python train.py --input="waveform_16khz" --norm_position="pre" --head_dim=48 --fused_qkv=true --layer_scale_init=0.01 --width=256 --positions="learned" --residual_init="scaled_by_depth" --beta1=0.95 --shampoo_beta=0.95 --max_precond_dim=1024 --magnitude_pruning=0.3 --max_steps=12200 --final_lr_fraction=0
Rows from block 9 of a small CTC audio transcriber, named by matrix and row number. Rows with one number belong to one neuron. Each number is 128 + 32 x the weight over its row's rms, rounded and kept within 0 to 255. All counts start at 0.
Before each neuron's rows are labels from the 100 clips, of 14976, where the neuron reaches its highest value: "top examples" is what is common among them. Only what is clearly more common there than usual is listed. The data: telephone keypad tones over noise or synthetic speech. In brackets: how many of the 100, against the usual share in percent.
# fc1: MLP up (model.blocks.9.mlp.fc1.weight, 1024x256), inputs 0-255
# fc2: MLP down (model.blocks.9.mlp.fc2.weight, 256x1024, transposed), outputs 0-255

top examples: key "7" (80 vs 26.7); key "4" (60 vs 26.8); reverberation (53 vs 25.1); number of keys: 9 (29 vs 11.4)
fc1.9 [216 128 128 118  77 122 128 200 136 130 128 128 167 128 128 167 107 158 128 157  75 128 101 128 144 128 108 114 184 184 104 128 128 128 146 189  59 208 124 171 186 137 145 128 128 128 145 193 152 128 128 128  97 112 142 128 128 126 128 128 145  73 146 128 128  81 176 175 147 128 222 114  83  92 128 128 128 129 122 128 115 128 191 111 189 128 128 182 128 128 128  66 106 128  91 128 128 148 185 129 131  64 151 128 128  50 147 210 172  67 180  80 128 128 155 177 180 128 128 131 124  60 133 111  94 128 161 145 157 128 128 128  69 128  93  61 128 128 128 128 150  84 128 128 120 217 198 163 142 128 183  97 128 108 147 128 167 128 138 133 136 158  99 140 100 104 128 125  89 128 128 146 128 128 100 127 196 136 149 173 170 164 128  77 154 137 154 187 128 128 157 110 128 128 128  74 162 127 102 165 166 130 155 101 128  80 128 129 132 205 112 155 168 106 173  88 128 128 234 125  83 164 127 165 128 176 128 148 126 128 153 118 128 115 128 199 122 100 128 123 136  65 167 128 108 133 116 128 111  93  92 128 110 142 153 128]
fc2.9 [107 156 150 154 153 128   0 125 120  99 151 101 128  80  76  70  75  68 153  84  88 142 128 126  84 149 152 102 128 149 163 128 131 173 177  97 128 159 171 128 128 130 115 164 128 128 169  44  80 135 136 103 131 136 156 128  80 128 128 128 129 128 128 133 128  61  99 106 125 113 101 152 128 143 105 179 128 128 124  68 128 128 174 144  78 104  56 105 132 125  97 147 118 163 113 138  48 117 228 128 169  96 128 128 128 128 124 180 156 116  41 115 128 130 104 128 151 123 103 128 128 128  61 128 145 128 173 119  95 128 161 123 140 154 164 128 128 128  97 141  92 108 137 147 128  40  72 100 128 138 164 123  86  80  88 207 135 123 114 146 128 152 145 128  48 128 174 128 206 165 164 128 137 156 128 107 128 128 121 128 152  53 166 113 190 128 128  81 128 128 148 155 128  65 148 137  79 128  96 156 129  80  89 105 128 105 128 128 149  59  89 150 114 164 116 128 106 116  97 165 128 146 102 128  76  58 128 151 128 150 128 164 136 110 131 150 126  67  95 105 128 156 147 116  95 128 128 128 128 128 182 128 128 165 205 128]

top examples: key "7" (99 vs 26.7); first key: 7 (33 vs 6); last key: 7 (31 vs 6.3); number of keys: 8 (29 vs 11.2)
fc1.162 [ 89 128 181 128  76 128 198 138 128 128 128 128 143 129 171 128 164 116  88 128  46 128  54  37 109  77 182 128 128 120 121 128 128  65 128 128 128 128  72 109 181 125  46 125 167  91  74 220 125 139 128 128 168 173 159  62 128 128 128 128 128 130 171 159 161  70 128 128  60 157  63 128 128  98 136 102 128  75 150  93 101 177 128 160 157 128  88 183  79 124 128  86 198  87 128 128 195 105 138 102 128 136 128 128 128 140 100 130 128 126 163  92 128 128  90 137 199 190 141 128 155 128 110 128 128 172 128 100  83 113 169 180 240 125 112 177 121 128  63 128 137 128 128 171 140 159 121 151 128 128 113 128  97 128 137 128  59 128 128 118 128 125 168 128 155 134 183 113 148 148 128  16 122 128 128 172 167  65 131 128 128 128 111  99 152 154 152 128  98  70 165  94 102 128 105 115 168 101 103  90 128 128 154 122  96 137 125 146 146 108 156 146 122 126 180 128 155 154 127 117 132 140 137 109 128 128 109 128 143  61 128 105 128 117 128  94  74 128 109 126 138 128 128 128 181 128 148 189 112 149 128 177 104 164 174 116]
fc2.162 [112 209 128 111 134  81 148  97 128 128 147  98 161  54  96 174  97 128 166 156 132 106 128 212  78 137 100  96  96 128 142 128 128 137 145 155 112 128 121 136 136 128 141  70  73 157 128  89 112 128 118 128 151  97 128 142 128 128  81 160 142 128   0 117 155 127 115 128 128  93 128 175 178 149 128 128  85 128 128 200 176 187 106 128 124 113 119 128 198 242 160 142 128 165 128 128 151 128  62 127 128 128 138 128 156  89 128 149 166  51 114 140 143  21 185 123 168 128 131 189 128 137 128 175  93 128 128  72 128 128 128 158 128 141 128 128  73 133 128  71  72 128 113 128 119 128 128 128 142 128 145 131 128 160 128 128 123 128 128  78 171 158 172 143  61 138 100 124  59 128 127 128 128 128 154 172 148  82  78 128 127 144  89 128 123 190 132 119  72 157 128 128 128  22 141 128 172  93 100 128 104 128 116 139 189 163 153  62 128 128 142 128  95 128 144 128 110 128 150 128 115  78 175  91  69 110 128 128 128 141 134 147  94 128 128 178 142 118 103 161 128 151 128 111 158 128 135 128  82 128  51  99 108  68 128 128]

top examples: key "7" (95 vs 26.7); last key: 7 (35 vs 6.3); first key: 7 (29 vs 6)
fc1.561 [128 128 186 108 165 158 116 175  73  92 147  67 128 143  94 183 179 113 102 128  72 128 128 137 176 128 128 124 155 103 139 130 118 128 128 128  64  75 116 106 192  88  87 176 190 128  93 128 128 160 118  59 103 128 173 121  79  83 129 128 128 114  95 205  86 127 128 128 149 128  79 106 128 128  67 133  87 128 154 128 114  90 138 128 128 128 174 152 127  89 128 128 166  79  81 115 128 128 206 160 178 128 128 128  86 102 128 175 144 144 152 116 168 106 142 116 176 181 167  75  96  95 128 104 139 128 174 151  95 128 128 128 128 128 154 128 141 128  71 104 111 128 226  94 136 128 151 115 208 152 128 148 158 128  93 128 128 109  71 182 137 137 157 153 189 128  26 130 128 170 128  99  93 151  99  83  71 164 151 135 115 193 101  64 178  91  90 128 139 135 166 128 177 170 128 167 128 139  69 115 132 154 134 128 128 118 128  70 115 128 128 128 119 128 128 128 102 121 101  81 128 128 135  45  92 113 128 101  95 182 100 105  85 128 124 180 128 128 115 106 128  75  87  98 155 128 128  99  93 128 105 146  81 201 128 128]
fc2.561 [113 128 128  71 128 133 160  42 152 123 165 128 128 128 105  59 149 159 138 127 155 209 128  79  84 128 157  94 173 128 169 154 148 150  78 128 108 187 103 128 111 134 203 142  67 119 146 117 151 145 117 161 165 117 122 178 142 128 128 128 123  49 128 128 112  79 171  85  37 192  96  94  91 128 172 143 165 149 158 178 104 109 182 115 135 173 100 110 128  71 172 128 125  85 128 117  92 128  89  93 128 143 109 154 168 160 101 128 148 109 159 193 128 139 156 128 149 143  93  96 128  72 124 174 134 128  82 128 147 128 128 178 159 108 141 144 105 101 135 150 128 101 104 141 157 158 128 117 101  57 157 131 128 145 128 156 157 118 162 153 151 134 109 114 168 128  76 146 128 148 125 128 128 150 113 128 116 111 153  87 166  38 120  63 180 102 102 168  70  93 166 128 155 128 100 161  61 194 140 132 156 130 115  96 133 125 116  82 102 144 158 192 128 138 102 177 118 143 128 157  76 151 128 168 122 128 147 164 128 113 128 128 197 128 201 128 200 181 128 128 118 128 176  89 106 109 128 128 112 147  95  68 104  59 104 158]

top examples: reverberation (51 vs 25.1); number of keys: 9 (37 vs 11.4)
fc1.569 [123 128 128 128  82 155 128 135 128 163 181 103 155  85  73 120 180 107 157 127 128 132 128  98  74 162 175 191 131 128 151  97 128  90 131 119 139  82  43  80 141 128 118 149 145 197  60 128 128 127  98 128 128 145 206  68 143 124 128 111 128 106 128 199 128 128 128 128 127 140 128 173 128 128  73 128  58 140 128 128 128 140 128 155 128  90  83 176  96 128 199 140 128 126  68 166 152 111 128 151 115 128 128 158 128 146  98  93 128  76 128 128 128 118 183 135 189 127  90 127 115 128 110 128 128   2 153 152  85  81 128 207 144 129 166 128 178 128 145  94 117  79 127 135 149  98 143 141 168 167 136 129  69 161  89  85 218 128  95 128 111 142 128 105 128 128 141 166 128 128  58 184 117 128 114  79  98 128 148 102 128 153  86 134 128  97 128 153 105  78 114  82 128 229  76 112 178 116 155  83 128 111 128 150 111 104 128  96 128  91 110 128 136 152 128  80  98 115  71  82 128 113 147 197 146 128  62 128 212 128 160 105 128 128 127 128 151 108  71 145 204 133 126 117 128 128 128 102 128 118 128 123 128  84 109 128]
fc2.569 [ 78 128 128 123  90 139 235 120 105  79 136 128 128 128 128 101 102 128 137 181 128  18 128 128 126 128 128 136 158 163 172 150  99 109 128 124 108 131  70 128 128  88 128 102 128 128 128 145  85 101 128  88 128 132 172 147  89 170 122 128 123  75 170 161 139 186  94 102 151 128 128 128 135 173 128  78 139  79 148 101 128  71  63 128 130 128  91 197 145 178 189 103 109 155 128  88 128  70 190 138  76 159 128 128 128 193 139 132  88 128 131 159 127 128 131 101 128 150 160 157 174 128 119 125 173 147  36 128 105 160 156  93 128 202 128 132 149 128 102 128 120 128 140 128  68 180  96 113 166  86 128 205 136 128 154 100 176 128 146 134 128  91 172 161  78 110 119 107  95 101 128 128 185 129 159 128 177 141 128 118 180 166  55 128 128  97 118 137 128  90  74 119 128  49 128  74 128 124 121 152 146 177 186 128 124 106  84 128 167  73 120 128 107 141  61 128 128  84  93  60 128 152 128 131 128 128 152 134 141 131  95 139 128 158 175 185 127 128 128 116 128  91 168 178 157 128 117 138 128 109 129 183  92  55 128 187]

top examples: reverberation (67 vs 25.1); key "A" (67 vs 26.9); key "C" (61 vs 26.5); number of keys: 9 (29 vs 11.4)
fc1.355 [142 179 166 135 187  80 174 128 150  87 173 128 103 174 195 156 128 115 149 128 128  92 128 179 128 128 117 196 192 105  85 162  66 138 145 108 128 128 187 138 193 101 128 154 133 133 128 118  62 128  63  53  45  79  87 164 156 128 152 158 114  79 167 152 128 128 135 128 128 167 128  85  90  46  65  80 118 128 128 161  96 128  76 110 101  68 128 204 128 107 106  51 138 174 142 111 186 108  54  89 105 185 119 133 139  64 128 141 124 128 128 128  81 128  98  76  73 128 188 175 128  97  55  98 126 160 182 188 133 110 128 128 131 118 125 108 181 128 128 135  88 128 158 128 169 128 157 128  63 121 128 136 128 146 128 157  95 136 128 128 148  92 115 126 128 163 136 128 156 128 128 128 167  92 128 128 150  73 132 192 128 128 144 128 128 116 128  71 150 128  76  68  86 175 149 109 137 143 190 121 166 153 132 128 156  76 106 128 103 110 128 128 171 128 128 162 139 133 128 179  91 128 156 128 128 139 103  94 128 155 134 128 157 159 128 128 128 102 116 128 149 135 157  74  99 128 128 136 148 110 128 125 128 210 132 140]
fc2.355 [128 128  74 143  64 173  62 128 152 143  85 128 128 116  65  58 112 128 154 153 230 128 128  61 128 140 123 158 108  89 129 161 128 128  80 128 121  81 167  90 163  91 102 114 128 128 128  88 128 128  78 138  72 128 128 128 139 110 128 128 159  46  97 110  98 167 130 128 134 128 128 132 128 155 216 128  68 155 128 127 135 128  83  67  74 126  90 128 128 128  54  99 143 128  77 138 180 233 190 128 172  86 137 128 128 134  78 128  82 104 176  93 128 128 128 128 173 128  97 128 128 128 107 112 114 134 111 128 128 128 193 128 171 100 128  84 181  95 149  86 128 129 183 135 128 114 128 148 128 190 126 128 114 128 128 128  74 102 128 137 128  92 107  91  90 146  83 170 188 128 113 128 128 128 128 123 168 137  76  87 142  65  60  56 128 142  86 128 128 146 174 128 137 151 128  96 186 128 100 157 128 128 128 128 128 128  56 216 148  88  45 123 152 128 128 128 164 139 102 118 161 104 128 110 128 128 128 147  83 128 128 128 128 128  94 113  56 128 115 111 100 128 128 145 155 128 152 128  78 128 170 142 128  81 163 184]

top examples: key "7" (97 vs 26.7)
fc1.197 [128 128 117 148 128 164 173 115  87 179 128 134 120 141 129 158 199 128 128 161  92  47 128 110 140 144 128 165 117 128 104 180 118 128 128  39  98 128 128 142 122  79  92 119  95 122 128 255 128  99 138 175 158 101 153 128 180 110 132 128  90 112 129 131 112 118 168 143 102  72 179 170 113 165 128 165 111 128  95 135 140 166 124 133 108  98  70 175 102 170  57  76 134 108 150 128 128 102 128 136 156 156 117 185 128 108 169 128 128 164 143 108 138 109 128 166 123 160 154 102 171 128 138 175 128 128 156 170 171 148 128 128 145 171 176 134 128  77 112 147 132 141 195 128 128 162 131 164 146 128 128 128 101 154  73 193 149 128 143 112 122 104 128 109 162 163  99 128 139 159 122 192 176 127 167 160  89  76  81 133 111 202  86 151 113 186 167 156  89 140 148 139 150 117 134 128 151 171 128 146  68 207  97 124 128 173 128 190  89 173 113 133 128 133  67 119 124 110 209 128 105 128 109  87 128 164  86  94 128  97 203 105 131 182 128 227 105 128 162 128 128 133 128  82 109  93  78 128 111 131 155 100  94 128  98 114]
fc2.197 [150 148 131 119 116 158 114 144 128 106  38  86  98 164  85  59 124  59 143 131 157 133 147 128 136 113 128 137 123 141  81 145 183 122 128 128 124 123 188  88  98 128 222 128 128 133 148  77  74 128  63  94 123  93 140 113 128 128 133 132 128 167 128 198 128 183 136 143 144 140 112 232 100 117 116 128 128 128 180  87 204 195 128  92 107 128 128  99  81 161 128 145 140 138 118 152 142 128 157 150 104 105 183 124 103 118 131 123  53 128  58 165 105 196 188 128  96 104 158 128 110 109 128 104 115 128 128 123 128  84 194 136 128 119  90 130 160 128 112 101 128 128 128 128 160 106 176  89 109  76 115 126 104 151 128 111 129  50 101  94  89  60 140 128  50  80 144  88 151 128  99 103 127 166 117  25 137 128 128  97  92 128 112 143 162 128 107 142 152 159 102 168 116  76 170 165 128  76 140 128 159 128 128 147 120  72 128  80 128 177 124 160 128 149 180 186 128 128  31 193 128 193 154 120 133  86 149 138 105 115 128  97 145 117 104  83 151 128 143 149 128  98 147 128 128 128 137 128 128 132  92 128 128 102 113  82]

top examples: key "B" (87 vs 26.6); first key: B (31 vs 6.4)
fc1.50 [103 128 106  95 128 109 129 142 183 153 134 129 128 175 157 129 162 150 118 121 128 128  78 114 124 157 112 146  92 147 128 128 103  94 151  92 163 137  61  61  95 143 149 150 133 106 123 231  72 128 128 103 159 161 128 107 128  98 109 135 128 157 157 153  91 121 115 128 128 164 157  62 128  83 136 101 118 142 128 134 197 151 128 148 123 101 128 129 106 166 108  84 128 128 182 128  74 153 153 122 128 108 141 134  66 154  99 101  85  84 143 178  68  91 128  76 133 167 122 128 128 127 197 128 128 108 203  89  91  85 108  94 197 169 128 163 161 128  81 128 101 133  92 180  70 197 139 128 128 128 128  82 128 129 196 128  99 128 152 185  82 139 128 150 116 101 129 106  81 103 128 171 104 154 128  99 128  98 162  85  96 121  92 128 111 178 108 234 160 150 128 167  97  82 181 128  82 128 128  79 128 106  73 111 179 128 123 128 121 182  78 196 168 131 150 143 150 180 208 104 106 177 150 178 147 128 119 128 128 128 195 151 128 128 117 128 145  70 138 128 165 128  97 128 131 169 118 128  90 174  78 155 128  75 128 147]
fc2.50 [128 157 128 128  92 142 164  93 128 122  73  80 128 140 132 191 141  86 158 105 130 128 108 157 156 102  89 128 109 128 203 151 116 225 109 152 146 128 142 150 134 133  94  73 151 128 128   0 178 124 160  93  82 128 128 173 112 112 116 111 146 105 140 147 146 141 128 128 133 134 127 105 104 113 100 172 146 177 168 135  56 158 128 101 140 144 128 128 140 191 100 153 119 128 168 128 128 124  83 128 150 128 152 128 150  92 158 228 129  97  59 131 128 128 115 139 128 112 127 128 155  99 171  99 206 131  64 160 128 160 158 163 142  29 128 136 150 103  98 128 119 162 115 135 133  60  72 227 153 169 142  99 128 120  44 128  95  90 135  74  97 166  99 128 163 110  97 125 107 125 140  80 123 126 106 158 129 128 118 191 159 128 100 104 193  69 128  88 107 150 151 129  94 164  71 142 114 159 128  96 104  98  79 128 128 151 128 112  36 128 128 160 144 128 138 183 173 141 124 129 114 123  56 128 142 128 139 128 112 105  84 128 127 128 108  90 128 118 128 109 116 142 128 128  93 107 172 137 153 103 104  81 128 162 128 169]

top examples: reverberation (92 vs 25.1); key "3" (61 vs 26.8); number of keys: 8 (35 vs 11.2)
fc1.449 [128 142 128 110 109 128  96 113  72 128  88 168 128 119  76  75  77  91  71 152 128 128 117 150 117  90 151  84 114 155 104 102 157 128 128 128  88 178 128 104 128  96 128 128 114 147 181 153 148 168 176 128  98  56 218 128 193  89 128  48 135 116 196 107 128 128 149 158 139 143 172 128 128 161 151 128  96 189  93 128 128  48 171 123 128 128 153 128 128  68  60 146 110 160  99 128 150 128  79 129 125  63 128 111 128 108 148 104  80  82 199 128 128  31  96 168 208 103  66 128 128  58 138 145  63  64 128 126 128  93 162 128 109 128 161  95 128 182 128 108  92 113 128 128 128  76 152 154 128 192 128 139 128 198  93 133 128 128 169 115  95 166 128 175 128 128 128 141 130  97 128 102 128 100 106 128 128 128 147 161 198 128 128 125 145 140 128 154 128  60  91 134 128 128 119  90 128 130 128 128 157 128 150 128 133  86 179  85 107 128 179 128  81 117  89 128  98 128  83 162 128 167 128 178  79 128 185 128 128 195 128 129 121 178 148 145 128 128 128  86  82 128 128 152  86 128 128 128 128 187  57 128 105  92 128 109]
fc2.449 [211 110 141 154 171 172 114  78  83 128 128 169  56 128 109 242 128 130 131 198  80 146 100  93 175 146 113  86  42 128 128 128 192 129 128 121 103 128 128 141 107 132 221 190 201 128 128 128  86 138  55 115 152 140 110 108  87 106 162 128 128 128 137 102 148 128 131  70 128  75 121 128 164  85 157 152 112 152 163 128 128  75 128 128 128 124 120  96  88  89 128 166 100 219 128 122 128 128 142 128  83 164 127 137 128  94 168 128 159 128 128 102 109 128 141 128 152 123 179 105 109  91 188 130 170 116 176 153 140 148 158  78 167 160 128 162 128 137 128  92 128  96  86  82 111 128  86  85  51  67  65 128 119  85 168 143 108 155 166 128 122 110 128  89 107 118 128 128 128  98 128 111 128 128 166 226 153 128 128  91 128 149 172 128  98 126 128 107 137 210 128 100 128  78 171 206 154 134 128 144 107 173 108  80  85 137 120 174 133 154 164 166  87  88 182 128 147 117  93 121 118 128 147 128 148 134 128  89 116 128 150 128 128 128 121 128 128 128 133 156 108 149 174 148 110 128 113 128 128 108 190 110 194 128 128 128]

top examples: key "7" (96 vs 26.7); first key: 7 (27 vs 6)
fc1.96 [128 128 128 128 128  45 155 120 128 181 128  90 128 148 154 168 128 151 128 148 180  67 128  66  75 128 128 128 176 160 104 128 181 128 140 128 128 128 154 108 128  86 128 128  58  36  50 128 169 128 107 128 128 125 128 128 128 182 115 201  75 128 105  72 128 128 183 128 145 197 166 109 153 127 128  66 128 128 128 128 128 128 128 116 128 150 184 175 128  87 163 116 128 128 142 157 229 128 128  85 147  89  95 163 136 128 128 144  82 176 163 133 128 128 106 111 134 128 106  77 160 102 128 128 160 128 128  62 205 128  95 128 165   9 128 148 114 128 128  91 128 132 128 111 128  91 128 128 143 156 128 140 128 110 128  91 128 150 128 128  92 103  75 128  98 157 101  98 128 127 126 200 175 174  82 166 163  75 116 133 128 123 165 125  80 145 127 128 151 128 149 178 145  85 146 187 189 172 141 128 107  91  77 126 153 128 197  76 103  96 157 197 121 128 112 128 127 110 128 179 128 178 156 180 128 117  99  55 128 105 183 146 128 139 122 128 128 128 162 149  90  92 128 128 134 128  65 128 108 128  98 202 128  90 115 120]
fc2.96 [181 128 134 128 100  78 121 143 128 128  83 128 175 106 116 128 106 128 158 123 136 128 106 153 168 128 128 128  55 128 128 128 128 128 128  73 128  90 184 128 128 148 184 128 222 131 162 232 154 126  72 230 128 128 183  93 151 128 128 109 164 128 128 103 169 128  71 141 128 128  94 128 128  92 128 128 128 113 108  77 148 108 104  75 154 151  96  95 158 112 128 145 156 112 104 146 128 128 128 128  74 161 153  95 128 109 102  92 113 144  68 106 159 148 155 128 128 128 142 128 128 195 168 132 128 152  96 165 128  77 166 128 187 128 165 183 128 145 176 186 128 184 128 128 128  95 128 153 128  64 128 151 101 128 115 178  95 111 128 133 162 139 183 128 183 128 181 130 108 128 128 128  84 128 167 194 121 105 128 120 157 128  94  82 178 128 130 142  94 204 201 128 128 178 185 128 203 160  88 118 100  77 149 128 128  59 128 174 126 113 100  84 128 161 138 128 143 100 128 155 128 103  65 156 128 128 128 178 166 128 136 122 149 128 225 213 162 106 124 166 111  83 146 145 109 155 128 100 185 153 128  91 128 153 128  89]

top examples: reverberation (90 vs 25.1)
fc1.213 [170 128  98 143 165 163 146 124  77 181  71  99 128 154 111 128 120 128 181 128 129 161  78 128 143 128 139 128 159 156 128 173 128  71 196 128 128 128 216 128  90 161 112 162 128 128 155 167  95 128 109 182 143  63 151 128  77 128 159 109 128  74  99 128 151 128 128 137 107  88 129 144 174 128 143  95 186  91 131 128  78 118 128 172 128 110 128 151 128 128  99 165 128 128 184 102 128  66 128 118 143 128 128 128  97 128 128  84 107 128  74 147 128 105 128 128 128 113 161 182 104  63 153 101 128 131 128 154 128 199 181  80  61 101 128 128 128 153 128 128 153 115 101 128   0  99 127 106 128 128 115 131  73  69 128 128 128  73 128 153 194 170 128  88 128 193 128 128  63 128 128 119 153  97 128 190  85 139 128 168 110 128 110 104  88  66 117 128 171  56 129  58 128  56 123 128 100 115 102 114 152 131 195 182  82 128 179 139  94 128 128 178 107  79 104 154 113 107  95 136 128 160 150 128 128  41  77 139 128 194  94 144 118 108 146 128 162 128 157 142 151 128  60 128 150 128 128 104 143 128 128  63 137 128  93 137]
fc2.213 [128 128 128 112 101 179 177 208  77  91 128 128 176 133 128 145 128 175  97 160  70 116  98 128  58 128 128 107 128 128 103 128 128 128 144 165 187 128 128 128 120 144 128  93  51 153 128 180 128 131 128  92  93 148 208 128 128 164 128 154 165 116 156 106 128 161 166   9 169 102 110  99 213 176  95 151 114  76 135  85 139 128  49 139 128  85 125 106 148 110 127 139 148 152 144 177 128 174 124 128 156 128 114 128 146  94 158 135 128 124 128 135 105 127 164 150  99 128 125 152 153 110 222 153 136 128 194 102 128  94 170  96 163 128  87 128 128 128 150 128  73 128 128 147 176 172 125 118 128  97  93 182 133 128 146  88 128 128 170 128 162 139 195 128 161 128 174 145 165 108 128 131 103 154 128 128 106 168  92  86 135 208 158 128 142 125 128 121 128 216  95 181 188 128 128 154  93 128 128  49 128 186 115 128 101 155 170 128 180 128 128 161 128 128 128 104 128 143 195 128 128 157 116 128 113 153 145 115 202 128 184 130 128 128 128 211 102 170 151 128 141 128 143 100 164 157 114 122 102 184 135 203 159 113 128 153]

top examples: reverberation (53 vs 25.1); clipping (48 vs 7.6)
fc1.113 [128 128  71 128 109 128 173 184 201 128 114 128 128 128 128 128 128 128 180 128 128 128  92 128 128 124 166  37 128 187 118 180 128 161 128 107 140  80 128 169 165  89 128  79 131 128 104 128 104 123 132 116  83 128 124 128  91  99 128 126 121  56 132 177 104 139 161 128 156 153  95  99 155  88 192 128 128  77 128 161 157 128 128 128  48 128 128 128 162 137 149 128 139 120 180  86  76 128 112 174 155 117 166 173 152 144 145 128 168 128 128 128  98 128 112 179 187 128 131 165 128 128 153 159 128  91  77 211 154  82 177 103 146 222 128 128 139 114 172 141  97 149 128 102 128 128  70 125 126 110 128 141 131 175  56 128  94  89 159 135 139  86  89 113 172 168 128 206 175 187  93 128 202  92 128  34 128 162 128 128 128 113  95 128 102 128 128 128 128 191  83 171 210 128 128 169  99  90 153  46 174 128 128 109  81 104 128 128 165  90 174  79 106 101 117 163  68 128 128 128 165 128 128 108 132 128 185 125 128 164 128 134 128 140 128 128 128 113 128 154 139 111  76 157  77 128 128 100 105  74 133  97  79 150 105 163]
fc2.113 [174 131 162  99 153  77  76 215 139 128 128 131 110 103 128  76 128 128 128 123 156 128 128  98 144 180 128 128  78  95 128 139  78 130 128 175 174 160 160  88 125 100 104 128 138 128 128 126  89 154  85 156 162 122 128  79 199 129 128 128 217 201 128 128 128 146 150 102 128  91 169  52 128 166 128 102  88 128 110 146 151 162 128 154  98  87 139 128 129 128 177 178 128 156 128 128 214 136  91 128 206  81  76  88 120 128 118 123 228  80 131 128 128  86 128 135 128 141 147 137 135 145 128  92  81 128 140 130 128 218 127  49 103 104 161 128 120 128 119 128 128  95  93 186 128 101 128 128  90 230 186 164 189 128 155  94  70 205 128 172 162 128  83  76  94 128 128 128  78 140 128 128 161  91 128 132 151 113 165 156 101 146  63 128 120 139 158 154 128 152 186 172 128 128 128 109 155 132 126 128 128 199 128 147 128 151 138 114 146 176 128  59 128 128 204 124 128 108 120  86  95  95 128 141 135 132 117 128  89 117 145 120 152 156 139 169 143 113 166 130  91 170  62 128 101 128 155 128 128 116 128 113 164 128 128 144]

top examples: reverberation (91 vs 25.1); key "*" (62 vs 26.4)
fc1.739 [150 128 128 161 113  87  70  93 128  92  85 153 179 170 128  78 128  70  99 163 175 150 159 128 128 163  93 152 141  82  82 202 156 180 128 140 128 128 138 128  85  85 128 215 168 169  99 108 128  86 128  83 128  65 114  74 147 100 196 130 128 103 108 128 128  87 155 128  77 137 128 137  82 144  64 123 128  79  81 128 128 107 144 128 148 150 104 157 123 128  88 125 116 128  94 128  97 161  56 115 142 128 199  63 128 152 140 128 188 128  88  88  98 128 164 164 128 230  62  77 128  86  98 128 128 111  71 128 138  90 128 128 121  94 106  85  78 182 128 128 131 132 128 104 128 128 191 182 185 128  51 128 207 111 128 102 128 131 128 167 128 110 128 128  82 105 128  54 170 128 129 164 111 164 117 159 128 133 128 128  96  79 128  82 128 111 128 128 118 102 122 128 128  90 128  98 143 128 130 110 128  92 128 128 128 128 126  98 188 107 128 101 236 128 160 111 128 128  91 128 114 178 112 128 122 105 111 137 147 128 187 181 154 134 128 160  97  97  99 129 128 116 128 128 197  74 128 119 128 128 182 124 187 128 132 121]
fc2.739 [128 101 128 103 128 128  86 128 148 128 121 154 128  61 192 174 180 165 171 116  96 146 172  78 128 128 158 109 128 128 128 166 172  82 156  78 128 119 113 117 106 128 128 186 149  80 112 128 128 134 128 104 156 128 128 181 128 128 128 149 106 141  94 186 135  98 117 108 128 106 128 128 128  78 104 149  86 128 125 128 128 181 126 131 150 124 134  72 158 134 128 128 128 128 138 128 128 176 128 126 128 142  88 176 184  83 139 128 138 169 128  99 106 167 128 128 117 121 198 153 114 153 128  83 113 107  54 128 128  45 175  68 131 128 181 128 128 138 128 198 128  61 128 128  72  57 118  36  94 128 127 102  83 128  59 128 128 162 184 128 103 100 146 139 199  91 143  63 165 112 128 127  99 128 135  79 107 129 128  99 128 128  34 223  98 133 128  91 160 155 172 107  99 129 163 128 175 128 128 139  93 138  79  87  58 146 140 219 128  66 128 128 126  81 178 138 133 128 128 138 140 154  86  96 138  75 166 155 160 128 123 114  99 113  88 141 158 104 128 109 166 166  80  94 128 128 147 128 176  95  89 152  94 182 156  99]

top examples: key "7" (99 vs 26.7)
fc1.737 [174 152 128  92 144  86 104 159 128 132  70 163 128  70 111  73 128 128  56 119 164 128  91 151 101 159 146 128  97  74 169 128 147 128 145 128 128 156 176 128  97 128 173  95 128 154 128 179 114 128 128 128 128 124  80 105 120 114  77  56 186 162 136 155 128 128  63 138 128 142  90 128  98 193 100 146 111 171 212 128 109 116 207 128 128 128 170 128 128 119 128 170 150 128  67 116 192 126 128 130 167 138 128  76  85 128 114 128 128 112 161  87 151 168 144 140 178 129  83 115  96  97 167 143 107 128  98  87 153  99 128 186 128 128 128 112 176 109  92 128  98 108 128 128 183 128 128  96  87  76  58 128 185 128 100  83 128 163 149 128  70 119 151 167 128 100 128 121 145 142 147  86 128 163 191 154 132 181 120  82 110 214  46 145  77 198 100 201 128 184 129 128 128 128 128 128 128 123 130 102 128 105  31 128 128 128 128 105 153 128 153  70 177 128 118 101 128 208 149  89 150 171 170 128  77 126 128 128 153 128 170 110 136 171 149 128 123 158 143 128 111 128 116 168 128 128 128 169 128 178 165 151  91  66 128 145]
fc2.737 [128  91 117 128 151 128 165 128 147 128 117 128 128 128 128 128 128 128 128 134  90 128 158 128 109 115 131 176 163 128  95  95 128 153 166 111 128 128 128 128 128 103 128 128 108 128 128  95 136  83 159 207 189 139 208 128 169 169 121 182 122 128  66 128  83  87 128 128 109 128 183 118   0 161 128 122  52 128  50  89  70 128 114 128 128 155  92 187 150 163 128 198 134 100 104 123  46 128  67 111 128 174  96 153 105  97 128  95 195 162 137  65 128  71 128  69 121 155 128 128  81 235 128 105 128 129 124 128 123 158 128 176 128 178 128 139 162  66 128 128 136 146  95 128  99 141 101 128  83  82 139 128 164 130 158 138 128  85 128 173 128 143 128 110 139 181  90 117 102 161 136 160 131 115 128 152 145 128 122 178 133  79 188  69 144 171  91 128 172 128 200 157 106 128 193 128 112 174 163 192 155 128 128 121 128 149  68 128 106 128 158  71  94 111 148 175 190 149 163 128  86 171 128  75 133 143 128 151 128  76  97 128 128 171 148 128 167 163 121 128 122 128 167 128 128 128  96 145 171 141 129 100 115 143 123 128]